A small image classifier, trained from scratch: patch size [8, 8].
Rows from block 2 of a small image classifier, named by matrix and row number. Rows with one number belong to one neuron. Each number is 128 + 32 x the weight over its row's rms, rounded and kept within 0 to 255. All counts start at 0. Numbers have three digits each. After the name is the row's rms in percent of the matrix's.
After each neuron's rows are labels from the 100 images, of 14976, where the neuron reaches its highest value: "top examples" is what is common among them. Only what is clearly more common there than usual is listed. The data: views of escape-time and Newton fractals. In brackets: how many of the 100.
# fc1: MLP up (model.blocks.2.mlp.fc1.weight, 2304x384), inputs 96-191
# fc2: MLP down (model.blocks.2.mlp.fc2.weight, 384x2304, transposed), outputs 96-191

fc1.308 134:110182140114187166097142147143156192095071107150155116127098075167125148120118127133092159140183078121121029081154117131158149118185120148125179086116172126132098102148147058157201140142136116158097118127088082109173132128145158136166121148178119129121044166112125133114090113172153130068
fc2.308 137:123103126106100137179118081116142071106123144104120072152159097098133118160147125133164145124133159057117130151091194170079087088142144135081118102101137170155082155131181153134175150154094158132093138186192156149163116124047123105147125088137149076125109127102124133112069081127167179124
top examples: warm (95)

fc1.141 147:154126118066083096137143068123097136144077114124135119147137154152147116091185107144171094132084155148139150102093096124111029105130139153125139145138149184132184118088123160140107049105116099122140121135151127152163119100142134155136096112114118164092079135161107090169117135109165111138
fc2.141 129:127119175073159062149100054017115123103095127126090105143164091069111117177218156102115168117130058084161094080103101181141115120143090173082083170192126066174166141121095087146110160101057081121147084164100179117143102069123086111084169116106101131164102067144155131132185137129153118133
top examples: dark (99); Newton basins of five roots (33)

fc1.723 145:191139076108120121123110169141106154115151151116194150189121107139125140066107115140124109130139175099127105149143181163069111239153128079126105101162121137111109169110117137112147095126084104107129191148075117137136147110162128120098178143111168130097126116143117188131125110172176088114
fc2.723 135:128168100169144171112090120113151130145137126085159134126113109135171145157160100149075132153132171111135144145101150132084155143201177158125087106127136101112125094128087090109116074167135183075105139196157122168128151148113085101146140103057058135149108098126139105123164133166126127104
top examples: warm (91)

fc1.264 142:093170133112045144135150182169144121074133105159106183119102170139136173150093050159096130100159119173186130160100116113184143079130135107135149083100073169061177158091099168146124088112121166134086138131128116062179104142148113161147158178142142168101106142109120154100113102113089178077
fc2.264 144:110166116201168160133155086113070145090094148144135098130152120108143086093123147123123116126162172136107140081132067145104087173134110161129129128148147153133103162132170152145131164100107140150069154115103129146130122129097136133107135208125088162144185078158084125121182090119172133093
top examples: dark (83)

fc1.240 144:119120163079138151147115146171182092107158098091138090165158092119123117132162213135113127092155108085120097086192087154106121125118131124146101143122125122130145148123138130124139132158139155146106171150124111153139127126108102174163154154097151165135139102104144116189056146068100149106
fc2.240 154:155102053133115155145152165217106192131134115171189181134166140099144081143172174191189102117104120121130071132163071124149125105064142063114186135148149076083143093094081120138102132131163104102135132088103147174125214103151146129135146146119126147096129171109086141170149194145145150138
top examples: earthy (98)

fc1.164 136:130110107155114126141130128088132194179120100140065146178119205165099119098131112135165070104137175123129154124155104177132112193162152118152131166110103167123059128174078095126127060187140154133122087098146094086182143133107163121127113154133133123086070142148088137131166149110160138150
fc2.164 139:098093104131123047171139127161139133174102143159123140137175153122124111168097122144032083136155161152135135139159130198136173162154157086100147107132086129065108149133164158100125153065143101125142111079097117076195108194086151076130132082186139110148175128134128174082123118173127128105
top examples: grey (67)

fc1.436 152:145112112170123139116120154143067109137127137117083098140164139120065134160047098082125156090121201063116126134144132181140177147114095127099141092122185092054150144092097198165130114157098110149125150105115105187121120075189076115110093090127162113113076146151141119032154136149127121093
fc2.436 143:119144130105113199056098160135130129143091171130091159121158173113089079140171077091149169149152132086167099150082120082092162125143105132136171116179110090084094112116101082104107100117137140123101089095079105143180140127160172131132122147078178149065082174113149191136200088163080170133
top examples: vivid (60); warm (34)

fc1.133 138:107115181145100142113085121193145142105148139066120148151170112116164135149130170127117131078182099156090141096170095131131146129137090110200161130162085164146080122121145138160113161146180139126112160170124112149134138117111139124120104127179114133133121090186145146179115133067169121069
fc2.133 129:143071161220166102223130150198154072138117143124079177180088146124139131104132102114153116077140148112089110075072136119155156064139095132113102056068151164143169148114164160142116133161164093084123076132105187138089121186143099128107068165109048166118082162104134129104119105125051200124
top examples: warm (98)

fc1.37 150:145099142094153148192181093138137174156146081100149115190087174157089129106176138142117099149159118092124097156130148099119114095100170149151131149128140135163126093173157141093089068127080092146108133175132086113149104134065076141127109130131084116056122137189094118159178124131116206133
fc2.37 145:177153102077171126127202129125116185077144134147113110084115105107089113162119099102141100130123069129127165117151147132090152114146146127050128131124108134136144211146100093141111180114141132084132141115113096045168151115149132122160180166158149091113152138094123069104146138098073137119
top examples: dark (80)

fc1.576 151:127091102179081149106114109181174115146155128121142151210129171157183132172092145155112086131163156093155172135106128115100120176081124126104106098169084189114076157097080127138137136142101080120091169164165105179082137106162097099149133133134150099047137118115118118127166102114129038140
fc2.576 154:121105104199158173103150091114114125118118117086077128151109139141159121087116160124135140141088171055093143074060163192117161159157135146095076144166176112108108138093105149096177136178085152115152146150177165158126152125098119108145180109057137159119145038090100078156084111162116121143
top examples: warm (100)

fc1.254 129:144103162150113107128083172159193044143127110139165156192120105108135130103093148158117073135115089130148055124155101119134180136113217124098130090033130041099185133095192115095127252107110112115131121169088103078234119117158118097159123130135101128142111161171145083134116114092160099138
fc2.254 139:110075130112130189089130120125157135122070133174138087160089157123098157156087065131147144144127110171101202126127190119148156099159147143112052064084123071120174165103085135152096149160147116087160131164088167128158123164106111149115147136131146142171134137079077081153144097099128155144
top examples: dark (99)

fc1.155 135:090122104178163102074146129191099106106090084155079134156159117094121115201178180101122098133145101115108083171090092137118123137149069155154049097118056137145112188111106145125144124146147153128064104098155085146116167165160146118116112149084120131092161097158112155136169177135095104109
fc2.155 143:147155099151165144113060089107186204143147162046191111132138162133108153126098093124093079088089134117136160099176103124102117154145104133118103071070099086129160049120110110097128083161139114159133106140172101122171116176111168083125130145056065186101124138101148123135118115120187171150
top examples: pastel (100)

fc1.641 130:124162125095152149105119101066128118099134154127115113094094105193133129119154114157202174153132125144118129137149096186100053168144116119135101119083134149143107160142078119126145090164093130118110126110113114149164162073150093127115097137095167166083098094134127074159152130177130109136
fc2.641 126:131106099107073103184098114136134095147138122094143153129112075124131127129195093079097129094134127141163134152125094076104104126134165155151076165085118041133080161135113100094204171100137154178144069142135119079152108087132084089130196171133195097119104122120184119084161060194126134114
top examples: dark (49); vivid (37)

fc1.558 142:101096140176101133166164101092182092086170132126124083148128169167175149117145110147176074153089097142086191145087119102142133133138069165133120141135122088123180044037127168130146148123149137094130145092124105129132124134090065091120151112182064133148120138129090126146142124105112134111
fc2.558 140:169191101140104088100164179114141124137082128106124034105152111138134148102130069093174113193161143143089174163114136120085146136099197109104150105119148134135130171082159151112141097089142158180045119118123107126137101193171146147138123095143143156088152119087144152078120105103099136172
top examples: pastel (74)

fc1.291 120:091090093181145123116141137169116156185142112118079137121122102080109103175191130066086177088182117166110089161127137149190135114150117153091167125122113121132159148065117156158137085094116142122138123078076194104171170125055106106138096083100138088152135103163188118186115096116130130149
fc2.291 123:143103111128136186128161115190164077094137089123107071087089156104102135090105121135162182128140108150074125130113135197137112142076129049172124132107180117021098156143134098109150155124092099134078075090133165103105160088120092110076152155156099093164137134111116161097156153134095142090
top examples: grey (100); Newton basins of three roots (30)

fc1.209 136:098094129156067154129157155145137105100085077095134077134129175107157088111140073115125158086154152148129155162106118165134146101181105116139051080130109133126142090089132138117147161168175182100145179095175065124198161116190108155167173084152154119122124111113137146106150078149142167077
fc2.209 139:150162185063064154106124066135121137159118072136117127171124156092139119164132132141154131158222145109115164043126099112163135071129156125116153059141083121079078129125154134166149119115154188125069126134137089102123110188151142130109145074137163094109127136145152112154098090184145100143
top examples: pastel (88)

fc1.742 142:145148130114076148068102097085174099199144113115156160155111121100162135137189163118093116100070139145133124085111144129111136141177126079134141122105163117159126168140140129142120152155136161107145086142154120153035221152129083164184125153092092129117119084143155108121159147075139154113
fc2.742 144:120126126106123152114183093139137118121036140052117127138123142142104169146128138136070102109119155158176125138077094161168144144129126155149101164148151157098115116149136127153069054095144161147156154095141113133130103171150183102094110097129113130163126153155123113096172177150155099124
top examples: pastel (85)

fc1.275 151:130176152194127128136085168133166164142115103159190120125060154100117118081118134181089118093071127093087165124158081143127148119137142163142128114162139154167175128202156167175082160157105143057170167132106117124139124095201150132094146145190131152059193111099153096175140096116172182110
fc2.275 152:184099139117107142205103135184194173188177114158119059177098122114083155122121112099087156128122185145132117110110184124202163096108156147208139133075085184127120116125092176163199154186091133086157087103135104087085087121159175154083119138139140130100125063209116115135107137165129111124
top examples: vivid (86); burning ship (25)

fc1.403 130:155093123131149149163157066115188102125056168080136072171137224080153092089097139161097132127084056191122092128155106136157070137156150118063152110132173097174110121129142102108184177121112108118119124158117160088123157130077148115151093150162134110104123137160133102151109149139084036127
fc2.403 123:083102168124088098138122129096173116164116106075133145102156092084169058142133120088130102168134061133140088143105092154162100064158110090079118096140109138118069092071155128140185191120112193136163175117151154118197135155146107173109134118130143130155135122139088057163073115084112215166
top examples: dark (100)

fc1.54 135:076197102174084136106176106150194150097117080132159146146111112173106173123120125143096145126140120127085108112094150115133132110143132182180147096137059204113131165091065125117203092126100115113103092216154086067152143079138115134171142123122147139129053130149108166099145068132122137134
fc2.54 140:130146160222174139125150079129144149080148144101086125114169141083126078138124166152141138171165193075122116066105142137118134159144134166129150091196183176147086167114136178107117156142119208131091123116161155124160121155104139097165144161121071046088144116125096125168145121103114082113
top examples: warm (86)

fc1.193 135:114134136170184122123081118148187110074100109130173104120114067114131114075146160143091143164164099088100100153083083083159139164098084154110164129185155147174119120147141178085109169150142127062169109058111113146143125148180112116124202150114183142141112088134152070154114084139197163110
fc2.193 144:086155165161131150173212085165138197143095111120122088136157138095094150119151122103119114144136194082171139103121187087155136131098110131186131118109167093155140134105102175114109115152103179097076115168134108088129105096141210159150094139205117083141164097184167175110143105076142160110
top examples: grey (74)

fc1.745 070:169087139101159105165094129180112156128147116135164125169096118092137126115142105138089079138133111161110142159151055162105110211127133139151149090099038164178116181155180155097137065049114110128093148122148129129203157068073108076171162194144120161068192116134061123090148109177148091027
fc2.745 066:149187142102146091191106094125155119114102184162114188091148169120135134154222176143089134166133091135154120085115105096162121129072141095148186184144090102126055196082165165140125114063137105104124097116173166116132057126140103181101136141104079100127132102083103091125160106050145121135
top examples: dark (93)

fc1.511 137:066133141171178147125117087154226156091121080152134136131118106205205160116076134161141113137131109082109093086120141146068141146143136101112158121135152202130084107076122113173150100092083109107114099155168085156127106087107129105155170100143116080128076093127148112095153142144155094131
fc2.511 143:104093132159115136104139095131108114108150149084106127129127124127117152124146122146161142117137176024068140095156138091101113123171146165084112062151211163120131147126106154105172160200119205141149160168165168136172138107089086059163176129107116120126145125111132115152086138167159186121
top examples: warm (59)

fc1.251 100:159083121214121162141092059145116116107141153114105166158178085084108149161094163115110119092192135167143126128108150152119079105069198141081082146156101092171135135102110108095092142153141114185136143110123127119146105185113191082146122135117135114120127097129190157200193114152139200136
fc2.251 112:090151146158134121116167157106091170088173144096115161143113141161120105157079104143169155118187104057101151135087169109058105079155176150129091120101111114102109190052073188090119066109070117149084138150129092062133157131087152134109143163093101109107139079117131124122101173117072123105
top examples: grey (100)

fc1.223 151:054159133082147191097152062085107130152135167105051100111120114068131108163143166133103116103142133151099125129097129135115143150183143123131077094138148102177131129099130135152095126126109109141083085102119067139165135129140159112078096088130115074163060138160119102119174142176130191163
fc2.223 141:186142144155145152058091138136094132142113157083074142066171124087117096113186136167153105110107137135108096148070182076090171116131162092114137129151127066132093073126145073087111085186143170158130121116116148117118120139141179149155096142080101127055148119120089094109114163169081103152
top examples: earthy (92)

fc1.547 135:120150115075146120080107172107074178104137109114150149139177127130115201147144188105057106108142092130168164155103120169123087146143167104102183111122093192084085178142129134064130139133153138066080140130125124099121060160128112126085105142114138132135166146075140154111120128182115150140
fc2.547 122:150145113127174125180130073085148177102161157120116137120100138147132123074168109121139169142124094080134169130108119096107120122080151114152161118132143100119136132165113118108145044148115106137113136073150132066157173104178142129114103117060100129155096144182136123110179140143149150135
top examples: pastel (100); sine Julia set (26)

fc1.412 136:119067112144142083180090079156102151171083090077104192100118066136101110112147115130078155120132152153116102104165131117137075156125157181093118128139144133161141145141083120138107100114081179073160206151102111132119126137106142122161096083098109128141092170131180078142084155111075150144
fc2.412 138:227101159150141129126161121083096146138112130126133133089097129099104107136142079067061152164159122096143130142208175134085088156167122099089154138122159116132103087120105120133150120108059175122152134137120142116227133126148106095135134125128149123045089155175161136176153056096121163123
top examples: grey (91)